Rows from block 3 of a small spectrogram enhancement model, named by matrix and row number. Rows with one number belong to one channel. Each number is 500 + 25 x the weight over its row's rms, rounded and kept within 0 to 999. All counts start at 0. Numbers have three digits each.
After each channel's rows are labels from the 100 clips, of 14976, where the channel reaches its highest value: "strongest on" is what is common among them. Only what is clearly more common there than usual is listed. The data: synthesised sound scenes: up to three everyday sounds over a background. In brackets: how many of the 100, against the usual share in percent.
# convs0: first 3x3 conv (model.mid.1.convs.0.weight, 256x256x3x3, each kernel summed), inputs 128-255
# convs1: second 3x3 conv (model.mid.1.convs.1.weight, 256x256x3x3, transposed, each kernel summed), outputs 128-255

convs0.130:513509479518468505500467501496491506490538491524491458521443494476482512479462491502451499501539530488481484498517500539504475496465485528445538473489492521472495505467476496502504504504489520486503486529494502497465461534529505505492517450500481505534460521540461499506453478526522502494495559502496558482438482524514470507498494484535495532503508503471520552496491482508495490491505
convs1.130:481498510495477534449493507502506485493488497525509496483548472492516476495494514480478486524505479534537506512515481440541476530473514507511474465528513499479508476499511465502459503515507496535471516503530483526505519499514488524507489521477507528480495504463497471488525503505457523519462452471512422519562515485468516505532489510479468454495485522512509503449521510509460544488482
strongest on: background: none (59 vs 22)

convs0.104:520525530506523493495551489479476554478485487520520504482512466550505511528503494549513435538525498486466533510437476495510531504509490489515515507494464536494475549473512502478540484510470513562547515469511532531492500503484495529496498510492502515475477510505516504482509524524506480489509483494491476480513503503504500520490524510532555541462522504512531536500471474532512515540506
convs1.104:536492487518501512491456461509526519489449557533519523531526495497512480460511499471499535444525490478485467495522536539479515531473524525481468455539544485507521538514504524491528499470498508440496526531513473470561528546542506477484509489504521478477531458470454525504494481497511534501520540509502500508506502488532491519509535512461501479525503481519478488483497488476517512503471
strongest on: rain (37 vs 5.4)

convs0.114:443491521516532515562476474544464494494498518476485506479499492476502475529516487534519477496513487481485523496483520463470519528537454498535487505499520468502454461549475504490485495520509490488495549536483525455523479539486496498523506501550464508492429526512484469456506484495451487532471496449497498550438531495516532485501508468473484523546488503540463479463504527495456492513500
convs1.114:502530479516503491481481499488538473530482473503491487515518494463518524508507489513508545491482503542498493486477474485531500496503480474430477434488440522478519491470518506491510483472488502507502506460510497492482501484519513518437554502518490480521522503487511505512489502477509541524504515532481478490530517488517480511512503498490514533475490500470469467525470514515540489484475
strongest on: rain (54 vs 5.4)

convs0.30:485469499519530557550491503458489498415482526474501540507463502505489501500548506500479510520480497515479485538506495500511552485491506490556522522506515500551511503531502495476480513547507479504539541501549511477490480501518440480472509519481504509498510534509551496513476476481481505538515542516502462495491505476522517503493472491491498481464499487504503484544488494515519528477507
convs1.30:486523533483498514515547504468501490510497519486467517468530512520496523509522477483508508481487503525493523452502531445479481542515508537503470445456501531471493497502546476504464516486489512454479523514458535529525526491487523491513530499519452467509485502513464483484475470451562512461492477489506521472509497520488468493489466461508544540507535493532513525506514478472465508553479
strongest on: crickets (77 vs 5.8)

convs0.86:453490519516474497477476498517489512455532505529506494490481490527529498508507488468516476484516489467524489500514556479493464508491523472550481475498542505443482493509468544500446496538501487499466502499483484526502494493494505499466487508512510496504507520475487523507495521496525488493508519482496474523490534489484497507495516549521533530536480547528518464446457477505476503494485
convs1.86:518491467483529474521502523505462508499443476507510460457518551502509510497470469496483513500466548518467525493540438555515524508483457480482532539541484498519446490509500458576472481519500495521525483497494546519466518556492482518548511492486503516505449560521530485468506490477489512526526461518495488506483449507493525495507517485541517518445523516495462499539571502486515497504498
strongest on: fly buzzing (37 vs 5.3); first sound: fly buzzing (32 vs 2.8)

convs0.93:495510492499554503479534503559469521495496493515478482438505515469503518501469492475453481502519537540496534545512461473495499473447502524476546512488523512473498513485473516536449498510509462431526509498466515495498495513475498526508505539463520492537488489538536473478508500522520519482528505485459510493475541487540530506482507497505480533540521490503544493500507526523501495463471
convs1.93:446528463549482499474475471486540483470490498483486495491538474516518474510518509506500483509464468506502468525515496497522542467514515514469451473551455508522480489498494478500489528501510508537498497553506512524526524493552496467510482551486516526507497485535481511444481577502484492464476517516518431513479505527528494490458527528464490487487503479545497519506524505462496463517493
strongest on: church bell (27 vs 5.2)

convs0.57:480499448447510527520479471478473519540527487513487484453507488529524498427490521510435512528481508551475496476515492498491492518526480534518497488487491472463519544512499514488488506494544551480496505501514480480505482485525510524503522469502474478538500490459515495515464499505514519488470525521524522448492495484489507532455501524510474472542489504517492494490446475461469465491497
convs1.57:500490510531496507502510534526545520519494489503533481499481534503488532482498517465520499521504472542509523539461508496508521508507528485521505516473535490533513488497499487534495513490450510523496494472498528488524493484535487505446509532493521497516482502493475530483542552514496485483549440478499475532521499535490490498579496488510490575510564542509550521503509540501511513485475
strongest on: mains hum (57 vs 3.8)

convs0.119:483494506530501531506510464550515502472466492537481483509527528522504500517460474498496488472548508487488497526500478459512478497489523532494494522474468487525490522446509508571509523489521464479507517469504494469510503527539500478509494536498517458496496435547492491475491485511520487479481548512548514557509503480504518519488460483493495543523505475473514502502466539558500494429506
convs1.119:515479480494476496502471479458470511530480451492515467451483469485471532508482556496494494509462537493507490492504459485559543530474499489485483528522513542528504483502479495496509476512538498493486496539484504536523483464491486516506484494450482468516509538445522498494533538503504532513491493497489520499462510559518484459492505504524489519545516526569459524487485494454513512571466
strongest on: fly buzzing (70 vs 5.3); first sound: fly buzzing (59 vs 2.8)

convs0.179:498482499538482518503506515509511521470549531496489509495524509526502506448520488478499466520512485511543496493486518528547479524475510516441494463495481501506473529510517514456458489504452522464452496483485445522486503486528527529486482497484496502537543505453501513494457516519537502450475488488502513489506462548511491516500505477454482534446483490497498536492488505500510547499513
convs1.179:515519516530527534494480507542504498472469457488518487545507488518541517520514509495506505509481517507479487497520474485465530502500492482508504504470493468523528457530461539509475520474513515505510520509525540491511439511487506515473514507498529499489504508504494520501539509499476503488491485514548560515476473482541491507501521489547527446495486507542495504483483520527512535489550
strongest on: church bell (54 vs 5.2); first sound: church bell (49 vs 2.6)

convs0.21:498471563478477508486532532525498511472490501540472514447523488511515538529494537556511502488511512555479451476499521484504498507509460533490500466507474564494512501496528471504539484487479491508509484493556472492505502507506483517503465526483495500582508523529462479466529469521503521516516464545502493510507496496486522530471518514556575552478466555513460433529537505533479492537501
convs1.21:500518490507455493495492478479518506493503508507499502519474503495485486475541510506472454498557547456494546497502472517479500515507537490503518518501546502527530474493479520533489540507519501459489501530489518510536452493486532498495498482472473516427504530558497501498475524530515501518458488468512502456530511540506525483506476505441440512499509463468562496468495517504525518489480
strongest on: background: none (65 vs 22)

convs0.120:465494509503502466528499490504538517513467491501499493482456497465502473460521455526480472530460489458520532559484513482466506501497502486477482488479499475523487484479497482511473453513503474511499499497493462515502486489470503492540467494496535513507486515494536493516527510475491550507466477443532508491507493465469537495506542469480511503517468489495517505443492463544478513508487
convs1.120:523458469521508537515511501517480475494496548472479495516498498502488517508522492452551555504476502514494470436462477464513509471502525500489501455504508478514511505452484513502507512463483511449541519516483523470502529511512507469454511504513492472570495519480479482494517519487485513486532469541465490479535509507511483503524516542497501450459516514473489502523505522486528488502492
strongest on: reverberation (68 vs 34.5); text has "room" (68 vs 34.5); text has "reverberant" (68 vs 34.5); crickets (51 vs 5.8)

convs0.233:501486486464460469492539504524520481455492479501542489450516511542531499511525501529481515514518465457525533498461457475497495506516487507504495479504520502500510477450518458481592501494530491502499483468530480517499497461476493496459535503487499503531515482531498511521526476506505493495512503521487481505518536502482525512523545508489517504483471511506491499529561445543489484492502
convs1.233:521477474464534498536464522512475514509520480534473524531510514490471491543489517462547473493493489530533498476503522540470519481489501478459545517498506514488480512546537495535472453452510494506523528518503533489495530543504476494503519473468523492494520516452511514478456464528505495542501521498514519488515502559511478528480478476484546511477490499494505472495516494474466501459494
strongest on: chatter (51 vs 5.9); wind (33 vs 5.4)

convs0.186:473540537490496507483448511491533529504528514505493519530505507474529481463526535497522494493477490485510488497504493468505493508476554507560522452511475466486512506496497506503465477501555443477494481538495524493494495515472511489515481511509525468501480497522501473503542444531502543485482503510499478535496492496482439473462487509538554446528461484513508485469461484505507490503468
convs1.186:522433488504501454493522489524493535484486510497491516511496498474464517528530483448496523527479509526480498455480460475498496479547479513480492529490487476506504533501504514524521492496497526534498498492501465470466498486467495484478518484517431499532501427460481548516493520452521498498474497503475500463509467495533530527471481509517485545472509505507447503529479528486548493501481
strongest on: chatter (38 vs 5.9)

convs0.115:480485498522505484612501500482487504490505516514472492526510471546510527462507468523489483474484496497510519499467547475485521508521501491510523468481492479529454504526488485514471450485510506464525500514479488485545479477496477535507504496495500501511505470464508494464481469483545526458471447495504508507468498483534537526513536521485530473574478504511491550469484509490486492500506
convs1.115:530509532490524480482497484471484484509476446503527516485468504481514514505481518451503507496496513481506470501473464453511525519548491486520519554528509477507517508467502472507484546493444478514528481494494511504508496532526503521463480496509506478506549509533482514539539505482464504534498523528517554516534488536449511526515502546461508539481516514462517501561490516515519495531467
strongest on: church bell (77 vs 5.2); first sound: church bell (74 vs 2.6)

convs0.133:479532500455477462437503496488545481555523526530527467531504522493529495495442496507479510525517496498516496542501471530508469471510470511454507503516477587482512490467503477554456499497501481453477489534467500475516457546498498518502487482491482498503491534537487497518447498482482518473528498479459515493475476526502459475524501496473530526478483476493469463487491504495515493501489
convs1.133:533546492528541497478484471503424531511472495496495517474470454553472482515499468502505500490545466514504445502514538466533518497490538480531548491517473477489504501534504490465484507498489467543480471452514470462480535500561513489537485514482424491536478490527459464530543476489500474533486537506491498506542520493510509544518496499527483518516463481557515486502554501530455494483471
strongest on: thin (high-pass) (62 vs 12.1)

convs0.96:507509521534479462491482525513469493446524459428487487530477464465498474532474515492484535536490510486508502502537487492494503454481536529499516486503529537487488511456495490492489495493506488472492474520501518526459482486480500514523468431494531526501498525505494419515520453480468509478492532517452512484507426492492504492517459460517511543494488526470490528518508478495508467484489
convs1.96:448483464546451499499497491511557492490462542522515526498513524491453530489484470555488522525494487479493520527524499481531462497543511520503484537447506498461473541490512513509510463480500516497466484505505530502510543529530504465489538519562462514529493478480500491502467550549560447524526521489509467522499507510514475474496523506526497467453456514474530499453506532554498480473474
strongest on: background: none (66 vs 22); laser zap (28 vs 5.4)

convs0.124:464507502498497509527541564475525484510521527494464480510469517544530502504529453489509510507492495508506507512514511524515455483501535501480460487497504509470499536530544533517542486452480506471529555513496450490541495468477485476484467492494446505515471494455504468538466472518468461494518505483491551470481544484483488507525505505548505539557473509521518470483504528462448514489473
convs1.124:478482530506497492508542473548503489491541494516517478484507533483523495528505555529525495483553474473539517513492519497514540531521454536504507495485491476479490494509509527490497471529490551504494468461515519504484482497512489518500506528501502516527532523548505524465535504492527531476455529485478480479493466499490477523516512539485532501495505491521514486539567454515487479489517
strongest on: mains hum (44 vs 3.8)

convs0.209:512494528512497446548467524493450491501504476462469515479494424533507449525481495478511474449497528470537501537543490505442527484514497512519487499460476494483503469435484514527478531529510532479458446533488531528468500478500483476470519476508477512504492507527491495504522487443499493490488520453492513531536456479499525482488484462498484502517532514466497534508508436482505483470502
convs1.209:479496480478492474514491501557568476490493512549509481506528528514499522486479511564497551544508535506491500477521510496509512483505526487476523521520517514545471500497512506503525514532501503467484477480520503474515534498470496527497520476491511480424543517492507473519473500531473440486530505531512503490477512528542489529491497522452515458515471511487457440488513582504505502530492
strongest on: background: none (58 vs 22); mains hum (46 vs 3.8)

convs0.20:487457468502519505495498516487489512515533522499464530483514518504505513477508480521484534526490516509502456510554493495550495502503500501489512473546515541491485480496493552481502461505501468481504519522521486473514468517561482527489493472498473521539525516518510486483523477498498490541547484546519475507468485508522478517453450490511515483471514509486500483515502500472525469492528
convs1.20:533527512500521516503506473473514508527499476433531528490486461498544505509523491485484498473538493456510532534476488437490493499513520540516470536491510518509508512493509453522527498512526522508447487482486516508480534500501516504458553527487499472517497508485496514511470503515486488468534481538533509470486488490465528494519498508514464534494506524518529516483493474526499541503491
strongest on: crickets (40 vs 5.8); muffled (low-pass) (30 vs 11.7)

convs0.52:479501538494487526570458502488561543457474484492493490510480552482534509473440545496486525520467482505486481494448505486443516535495524514519489518443511533498483518463499504525494515502488487487482472526526536521501479535474502539501507517510498507516482483482438499498495508451542526554458480510444513524492515506505511523456507497464487513531502471484505487501477484552497532470459
convs1.52:527500470533497512463480473471493504499532491488462484541500526509444496536497459469535459500478504517482510479487515505534527529549515487504492481491542494524506547490513453525487511490506506553505517495435487486503568504531476489517504518466471519525540512515472460483511437513488508474500475514527525543509484483460515495517541487488537466500491538501461487533522535532506477475420
strongest on: church bell (28 vs 5.2); first sound: church bell (26 vs 2.6)

convs0.248:508515470512510458502505502502467494487507485510520462522511473560502528523502512506472535476501451507528493522470567487494485473515492501503474494497489492526483467487491538510508479539531539513460501519511467516520505522536496520527522506517511511525466489447479483491491495513525503536535468526497485510465438480525476457518498482459468463500516496525516490483490476527466494505507
convs1.248:431522529525524468506542496511472495522495488517506498476430456461483473507482502489515481540502487484489490526486488506481558527563522494518484518479524526489502542509471467486496495520493506494493425519525512500531513510448532488506471468507488476500503484475508477491531483487474527519456500508462488510504555543490544509490511505491481549506477504540535502519485515473522522475536
strongest on: crickets (36 vs 5.8); fly buzzing (27 vs 5.3)

convs0.242:498473527501498552508532519460572496498511471472509510544507482477482512503471489495538504524448487484519522505490516487509510507516484567531491508519495508501440537495432495457486469503516493484526413540495482471454491479496482510507538467534484521495490486512499496541527498448513540506537487522541501492515498517498495523499491542527501476475507494531500493477508557483515454511466
convs1.242:521526497537533455488508459499438519456520510542495565492481511536517506502536523487515493480504506519511499492505554509537507502474504464512522541522494497458527501517521489487498521501481499460532530466546532477481542450560488511500478486528516451524522524493511532503471481501505528521513494500474487482507491492554488534495497530553548485541511503476531491576503501545495516500511
strongest on: thin (high-pass) (64 vs 12.1); text has "noise" (29 vs 7.3)

convs0.112:480493490499501463507496535507496548492478490479465518498505513531534508521500455558477418552535510486511514524484543463490482525510526530483501525488480482522510502494523525541520555506491517501559578501481494512494505484505487465509479507484463483511544472506503509487491499530528470493501443488502492502500488482474468464492520484483523521508509451507487535474487449467481497510527
convs1.112:514520473497559545493511446501483479499501532485539506460530487497546478491514492492456498476493469486513468460521485512484512485483474516487453480517483534497512456481499556478532483477490452444487491491535466451480483491521489482495524515527516507507508488512522508520484567471450536502535541516473493527483479469532485511524515513481458501521534546545520454506431478498492526477485
strongest on: mains hum (75 vs 3.8)

convs0.191:512514481488513490530521521532520539542458491528472524519483438553511484551527492492507466496488515487479512451539512507506525481509497501485493460515527463457493495515501498489511526503506524502529481469505458533480501502493493487497485539488487486523565512490488553460464489452495519510500494495492526517502532461468513516528490486479546469477489523522492487490512487490512467526516
convs1.191:491465514519529502524545487478515529453511472513453529504497535469493492496501541477508505521502530487491499525512533499486530488508547470490522530516479512491503543455553485523502502526486531548529489486486497471533543469463509535461485452459484546481473525462483453508510491491494489501447521530523486491512513489454491511489471522480538489500501490459511523498497495504495512504512
strongest on: chatter (29 vs 5.9)

convs0.228:468510452518488492488459492470472492501532494446514482511488477518480461539499458516509497462513466466527494427484515492498498487483531482487570499501528505477478520509516493459486518532448496457493487523503512532492481517502442469500490485484502526462495491477514490504492513486476511496473469520463466506483460484497511490513520538490513409527529496501533495462471500456514463494479
convs1.228:487537469493450518460520480484504533478503479532505517510486523524489517460500536513511499487521548544518519523537465532502505483523494487446443505510557472503515510539495484490492524540531504533519514526486473514540515531495564482519503528483490495535511489528478484559467508493473497508520507448501466487530536517511483515481475490494439526509524478484483561493479507565539503510519
strongest on: background: none (62 vs 22); crickets (25 vs 5.8)

convs0.236:519476511483520463521496493496496484536488510479488471470482470494518478510477489469498478455531485494492527516499452467473502492495476516529476541504527532555498494536510477536540490494560538485544546452474550513488487515507481497495511459478524521484488504492501510521496507560495492507484487519504517512508455464496501494531513453533475484529537530507509593470528506507495514485531
convs1.236:521522464505510529513465522498463479509489495527532525486500508535507511539480496504463526523481448509536451465537491505512518499503502555502474482514498507504451462501505519472495524501459456498482497488507501482491507498490504495464512504533489477510501511489524495529482524476523522531500551514490495533547469512553515490510465476483508491529518486457508402502479483492484508534484
strongest on: clipping (31 vs 8.1); text has "clipped" (31 vs 8.1)

convs0.111:500516488498490507481489485549515493472528505510469486440466532471503507480543498537481515525479493501488496517548479515516477488474504506464515551468481507497519501470477526561486511506520532504512499494510484523447454501497469521520506487470471549488522457516490425489509471526502559466477471484558511501511409494466484488501491486532523495514558470491506511495516515475527486485501
convs1.111:474502476473510518533523526482457476473503492472496521490546473496486469561465513491486533489467463464513489510489501481537506472498486480484470479541462497501503472538527479471465501492460515525515520508475551490492474541523504489506484512546507494497520511465501483540495509501473483485564499453453510495516502502511556522502523472501474514546517536569499502499507523538477521509503
strongest on: chatter (41 vs 5.9)

convs0.169:487532491533488519509519480491481482483479511502508489500515499493547519495483498490510549513498504478522495485492499495519513467476470487501503486479506484518484482469526513479517493496522493470493460513463506502499468462531509475481511552528542475475500529508479484529464491490488499493470559485532481548475469511485486453503497512471509480501489488483498478521474519548513553500479
convs1.169:515472486481474522503490511500537486538501494508504499523488503472485537475526496552461494524534485502513476530533490498534470481501565535511536455490500535486423518525491512484480470515510455556487475506524480525519523489500506489518490484487457529503510516500504514498516506514481492516480575508470498514541524520508461497512484507516531486510466566515486465476493479490517462529484
strongest on: clipping (44 vs 8.1); text has "clipped" (44 vs 8.1)

convs0.49:503502511487522536497500499535498496527509525489470494539471501514519504536478483535492470522505483483518507502508553485456476492519463491489542536502482554495477443512507470515486489500502490514479545472492523498501506497545471502553530485502549502513477544528477474473475507501529479512476537503555478503508492478524476475533525521514527497504482478501492541464516455500480498451531
convs1.49:495486481467490498511497508458501517476489537489502468498478503465495492491521513442526518446526492535465453506483472501515502510470510519464493489512506458496518530445516519469527480511536509535552518478485495490510500509488510494454525527507496530543534485536532530472467493473477521501554468500476494490443530521490533490500487495450493490485527486485461498474489489502532504532495
strongest on: rain (75 vs 5.4)

convs0.83:468509513503479488477465506535505527507447562497486531467484472504505530546482467536490451533472508487528507480497506464498511519502506521517486499482493511501469477536493487506503520530551495507500520458508550487475482482507491471524524489480493546509508514519514518529465487497510484530499470493518506502531535496484489492501499497502535501513479551520512539427522453520499502471466
convs1.83:535513479498558517528533535458516509493550510473536481524500513500461494490500503445515534481506486491495473506513481546471508462485482476455523464497524520458533545442482535515540470475490488496515502505460489500529519509498530508474512481450466494509497491484479532471500481477517555476473492536495474479503528502515456531484467506505467517468494478534487518569534487457473484523516
strongest on: rain (61 vs 5.4)

convs0.149:481512528504502477475485511517480479526477456517485464493468500524513487520535463493544502458484451491481493520495498489497485516469522535509494495524494511538484461492518483461467500506530550503565495542500467477463488522508505521516505504456530475484525540501499486470490477534483532500498482465499510487508486443456490519543530454512517485506528513490494512525487494486461495466511
convs1.149:495521497478511491529497530493471500488508496510497529471504508499495504489463492560460511499534479497554489488535559497469515537514515488536515512494527546530513436511454480518531476473480466486497482462504515524508490486510520513557492464517532495484523480489515529524451524493496481501490517487472519519544500524559522496429501523489507504508468459496517491510477505479467492544501
strongest on: thin (high-pass) (39 vs 12.1)

convs0.24:470472491550500485507537507484505485511543519466468485453484488517521536466563478517496497511501530479478514494430471494560471515493486496493533518540510482482510503501454475460502520460461532496488521501499495469495461503526476519515505510509548548497498524485520512510513494515519535453510507511485519527493507504488456527496495527491505533515528524496509526478518428515488488486496
convs1.24:527514501518442475488474501471544495500538522522483503504461478527492506501508492520485481447499461534540516502528496515458499498499527536531494495473570526479537492488552498534533476484523508486462473496519480504463488523501497469526491502509524479530482506498480523475555466507490480484509472502497540492486494457530513463471534481469500495496455502535478493504504532464505508493539
strongest on: church bell (32 vs 5.2); muffled (low-pass) (28 vs 11.7); first sound: church bell (27 vs 2.6)

convs0.77:504450482533491452530513500486533476496498522497491475495490495511487514482500494498496467563507479501525471475497504471548526469537504488522507539516503507472449517490527532485503488502480567497514539507503511484541486457498492521476497491477485464506494483486484494481485466498526493508469515519484525476456560548532468562468524521500527477521487511516499581474496509513493518514576
convs1.77:547476512513495467486494503479480522506497520532542518485511543488483492491511457489527518475505484484493499494510545567476490535481513526545485507498510437506525464516550480517526508500514461470525539493520532482529483526544481489484519495489536481527507506489516501499530493473511472486497510531502494509499447522480556501523500508473540522537506525507493464518510448508477494490451
strongest on: mains hum (49 vs 3.8)

convs0.195:454503514534434483508518494514522530454445496509515474501469504494501471502511471515535504504517488500513554482467479466489546459491527545469501478478487560489504507471480445479526511508501498516481467543517505502508483490524500500502475546531494508506513486505522514515498475495516533514536510488491522486493505482483530476541465532536526473521509488549480497483484517506446492556486
convs1.195:500520487475509490485477453539506494543465543492502514531506433512509490501520488506527523476512514499515487493496475494522521472470517499482521525527503468523523526475500516491506505459574493487527508508479465548495510498510499508486552526458485489501495519458518458505486485519507501451497479514488503524475448495503516485495489487484530496456513512494507565555527549470469516485523
strongest on: chatter (34 vs 5.9); crickets (30 vs 5.8)

convs0.72:479513454467528492490515514461498472497528497473453513505491513493525495519507479494502527492491452524520489395456523517501473483516526489503492507494515492465528547505507492501510495488455490537503493502516493495516533476520538498492516485483478504533483478486480478490475498463480513504500473549512504511488518513453471504496530517475511469527502529506458535480507461428477523501534
convs1.72:515491517508472491509537494524513496541534487520532486493509491478469523500499529468461449526515557482536494575540476483457513529492476465464541516498556503513508497529510520516535521499528508487516516477488525516523477520476457487509472504517531496465525492509472546502522507492529508528481505467548486477530499539500551499449462544524452537474509486511519488520534501543526477490522
strongest on: background: none (69 vs 22)

convs0.34:506509530532454523489496457500498458501500520487461483527466515493514500519515486529531527527496501505456475494485445567494540511509492526530509495513503508512516490500532522482483511518488453501450462498490517518552510496488498509541495505484497483540477516490465498507517501501511495498528483492535509516490516520483553477480495502510541499519519499483543561537495498484534498458467
convs1.34:524475516539507507505495525505503517466523498462507513464493499485509507497513538436509501470452495528531522513486462502500510520449455488460516509455510487472509462535456456481489516475539506526510525497517536492466489511533481488475509505547543467505544512485534481538490509487493538518487494478520447486450457513538463486562488509527494531470490510551492466513492469490456484476536
strongest on: rain (31 vs 5.4)

convs0.33:487548469527487500524452520486508513540530554493513532479463468504488508507499502522470495495502502492523509462497491502494482558501485525501519485493493487477514509499485515478465524481481484465508502546452502513512504474467556534529496456519493486481494518503518482474523480498544550472548479497490482478475473481486488478524529514526515532482500497551484504500494533429545488458511
convs1.33:485457553510498464497527513476565486513495529479514533528495553482518557501480480523486463493517490508518444539481473479568478479500534487533511522542473507495489464515477512480569480540497482531502465458519478485471511489496485524531511503515493540487489506487521510550518491516447492453487517502497542492539510459509458518487499527517515447516514513511484434527492493514459517519481
strongest on: church bell (67 vs 5.2); first sound: church bell (62 vs 2.6); mains hum (25 vs 3.8)

convs0.110:510482531524454456454467449499545522482515480510517521525484520498493486500502492502496511536493475496478469492512514462491492524472489495537494510502517548480508505478454497468454509508493500488484512541482511494539511528518463484472456484529511473512501492517488511535479491503552529554508476499478498482476562503499478536440500515481501487501475520510472495573488501514564479556469
convs1.110:520469468504516525505471488505528471533553543497482471525538503484544514508506484517503513491528498488488531448468474530483542505492500482475480513456496494540529494529480518521513442479534495509491537483494501521476474454514490518537531484465514477509504479466519489502487519541500480439470500491498481549462494490523507503515520511483462480505536521551490516487515505531498479499502
strongest on: mains hum (66 vs 3.8)

convs0.253:494509483546541489508503495535506503498509466485521511492522511492542528496472464494538519453480488457508498482535468466479535507507478498477494499495475560485516529438510546508460541520529489489512527540506454531509478500507476503505558496500507493500491515492476512520485518491477534522483489459502526508493487517449489474526503508504477429514508487540507513457508447456481514477458
convs1.253:460520481454484512495496516501522493542461522501493471536521494530475523501504503520510525532518502521520497488467526510544487487479539501491497533524480528529502472540508439511507456481472480547477484489485541525496562510487559469496462498493490501471483458499468510504507523498534487500497480510506495447537500505530502532498489497489528502537496489478530481520485501521504500506491
strongest on: thin (high-pass) (55 vs 12.1)

convs0.178:499485494444503464497471517515494539480509534546494464494512523483508488507483461508470529540485538467483506513479467472437468477485522527524494450494540518478492505467500542536523459480492539459466487460558505492505498493473460498498458504478508488508509531491521486524508472479525509465542521507534465472516493511489449505509514539480525514526482484503514464497504473506497513505495
convs1.178:516457505508496462490486490489512485485499503486497578505502484499469489513518519495445458456489466490495486533490486535538520519539537526522500536517530494510482524479475491466508473515502451557524447488474538478548532491556540505475503491515529484525471496474542475534517512531484468532496516518484535557529457531484521513507516548482479480509546520516494496520501539534528516511460
strongest on: chatter (47 vs 5.9); church bell (30 vs 5.2); first sound: church bell (27 vs 2.6)

convs0.239:498522524504496529494507474507470527536474549544501497465496470486522497508438502549490507509492453496503528482507438498498508447499523545504484493500513501511478469523460523493528510514493497504494501510482560485495502535511447491533490506501509537512456511528510543492481488502495485512508511509510553530529517522547474493533488483527507452475509509471475556453530489508527510504504
convs1.239:500510546488517499505513509457498479507544500500490497509509490495501447507515466453513523479473509481512473540484522461464509491508528490483463467455498531476505500476474488505490543503464504489525515478493470489524506429475533519458505492458482495507505487457494525461483482476525530506512480533486493492450447421451555482442490511516497526488494473511487491530479494504495478519480
strongest on: rain (49 vs 5.4)

convs0.234:468510491499485470483521511488482505497457509522494493454495497520508498474486487519471474527513487486491551488502478470476474456484501492481502483506505491506477513514500438507549479471484470508521485499496520505482483453501461482468521502503460509513577485506501510511482483475502518498507538476485500522564519494498475448539550485521507512486457494504496541496510475476473508533502
convs1.234:502532504511548529516449508524497477484487501500478537496515501449505497525465540477525494509502523524506501499464497492501491499542460471481506470503471516518519508498520529487472521498510541508517547533486500559520470511474481476495502500480518470487440488495498538503470491523473538485473494518466503473508510509519507527451462491512519521490515522503492542453461503490484515518465
strongest on: chatter (46 vs 5.9); stream (42 vs 6)

convs0.220:465487515530525516494483455563508498536450496523512491487488487510493513494521514520523487524498507505525501484460483458475505513502476484480456517480539526508511505534469487523502505532498519479540523525489511481511491547499504469492491507522469490528443498496535454452502500513502504500493495501556484494459482467477518441501508472497506470506526472501494547493487472518516499463475
convs1.220:511519478530534496514489506507496501497530565491558465466488536465525490524511512474507496432518497495466496492509515500512522533484539504520516492556503527528495514506476469477514510457493458515503475459507477507506507491514472511528493521521486473496511508489512525546518440484520502502510551481504508510497488507540453503491535550494444555492486488497489499519491501475463506525518
strongest on: rain (36 vs 5.4); vacuum cleaner (25 vs 5.9)

convs0.123:492520519483485475502494453508550511524513508543488481452496496521487503444496496477507527497537500489478535455520517513487422499566531465506527502505518507480482483497486525542497464492499527529498499512456481480520480507490467465494504496503492523513480520486457524477472492484509484499517482517486482489495543503483504504530490526530510504519480485495494537461490499440490490545511
convs1.123:492501503527530463470542541495469498471499487487497492487471508510519490521530492495506478513505494475534493493444453496522526559494465497531512504475517509475528502540507443495476493506453491502504506448478480495509466496482473478536507507465459502528533475500480472561515474480462479519498486518505519494495487502484497433509493507537551513511496478458501501576499480528459513529457
strongest on: crickets (39 vs 5.8); footsteps (35 vs 5.3); first sound: footsteps (33 vs 2.7)

convs0.17:486478507549497501523496470485493490472500474496516491521489486493496464485493540502489474536463488518485492512471489507478483510501477495529514487476493462469513514554493551458402463512468453488492469520485501459529489518492476515515483498487500503475492517521484471509522470492480481538455500445461524505491517517514563511488488507509526516509458523507542513483493492499500536514467
convs1.17:504473478494491514481490532535543509529469526491455499514501491480494521515533465463510519539505476497499494485468485475493513496498452503436481529442515520526541495465462472546510513478477504496493565523444467516467515507474463516436505502499476484510518506474503509486508480504531515444505457506493524490529508486499511517492508474509518503523525519516448475517475499496535480497491
strongest on: reverberation (93 vs 34.5); text has "room" (93 vs 34.5); text has "reverberant" (93 vs 34.5); typing (30 vs 5.5)

convs0.151:507485520489511454547478453510537491559470503477549532469510502515532503513547498546485519499499530499497486467503453501502514498508519496486521483521472475509534463489519484504520523501516543494485532539528492508503491477522486479534535436477482512489503493476528536531528506518491499472474420512459500492481481515529481498452521499447520473513516449522491465497511493459517513491497
convs1.151:525510497533499539515530548494534527480538485508481501569485491488507526520463487501499505524478506517477526531461494544517486484502507510542471523497479501537498524504527532518512459506490489480470511488441506500550487543478511533463454558512513537488494488493491465522503518516520445516495498477511540530550513489522476508475495469517536510505520516493501501497489518516516486520510
strongest on: explosion (43 vs 5.2); first sound: explosion (41 vs 2.6)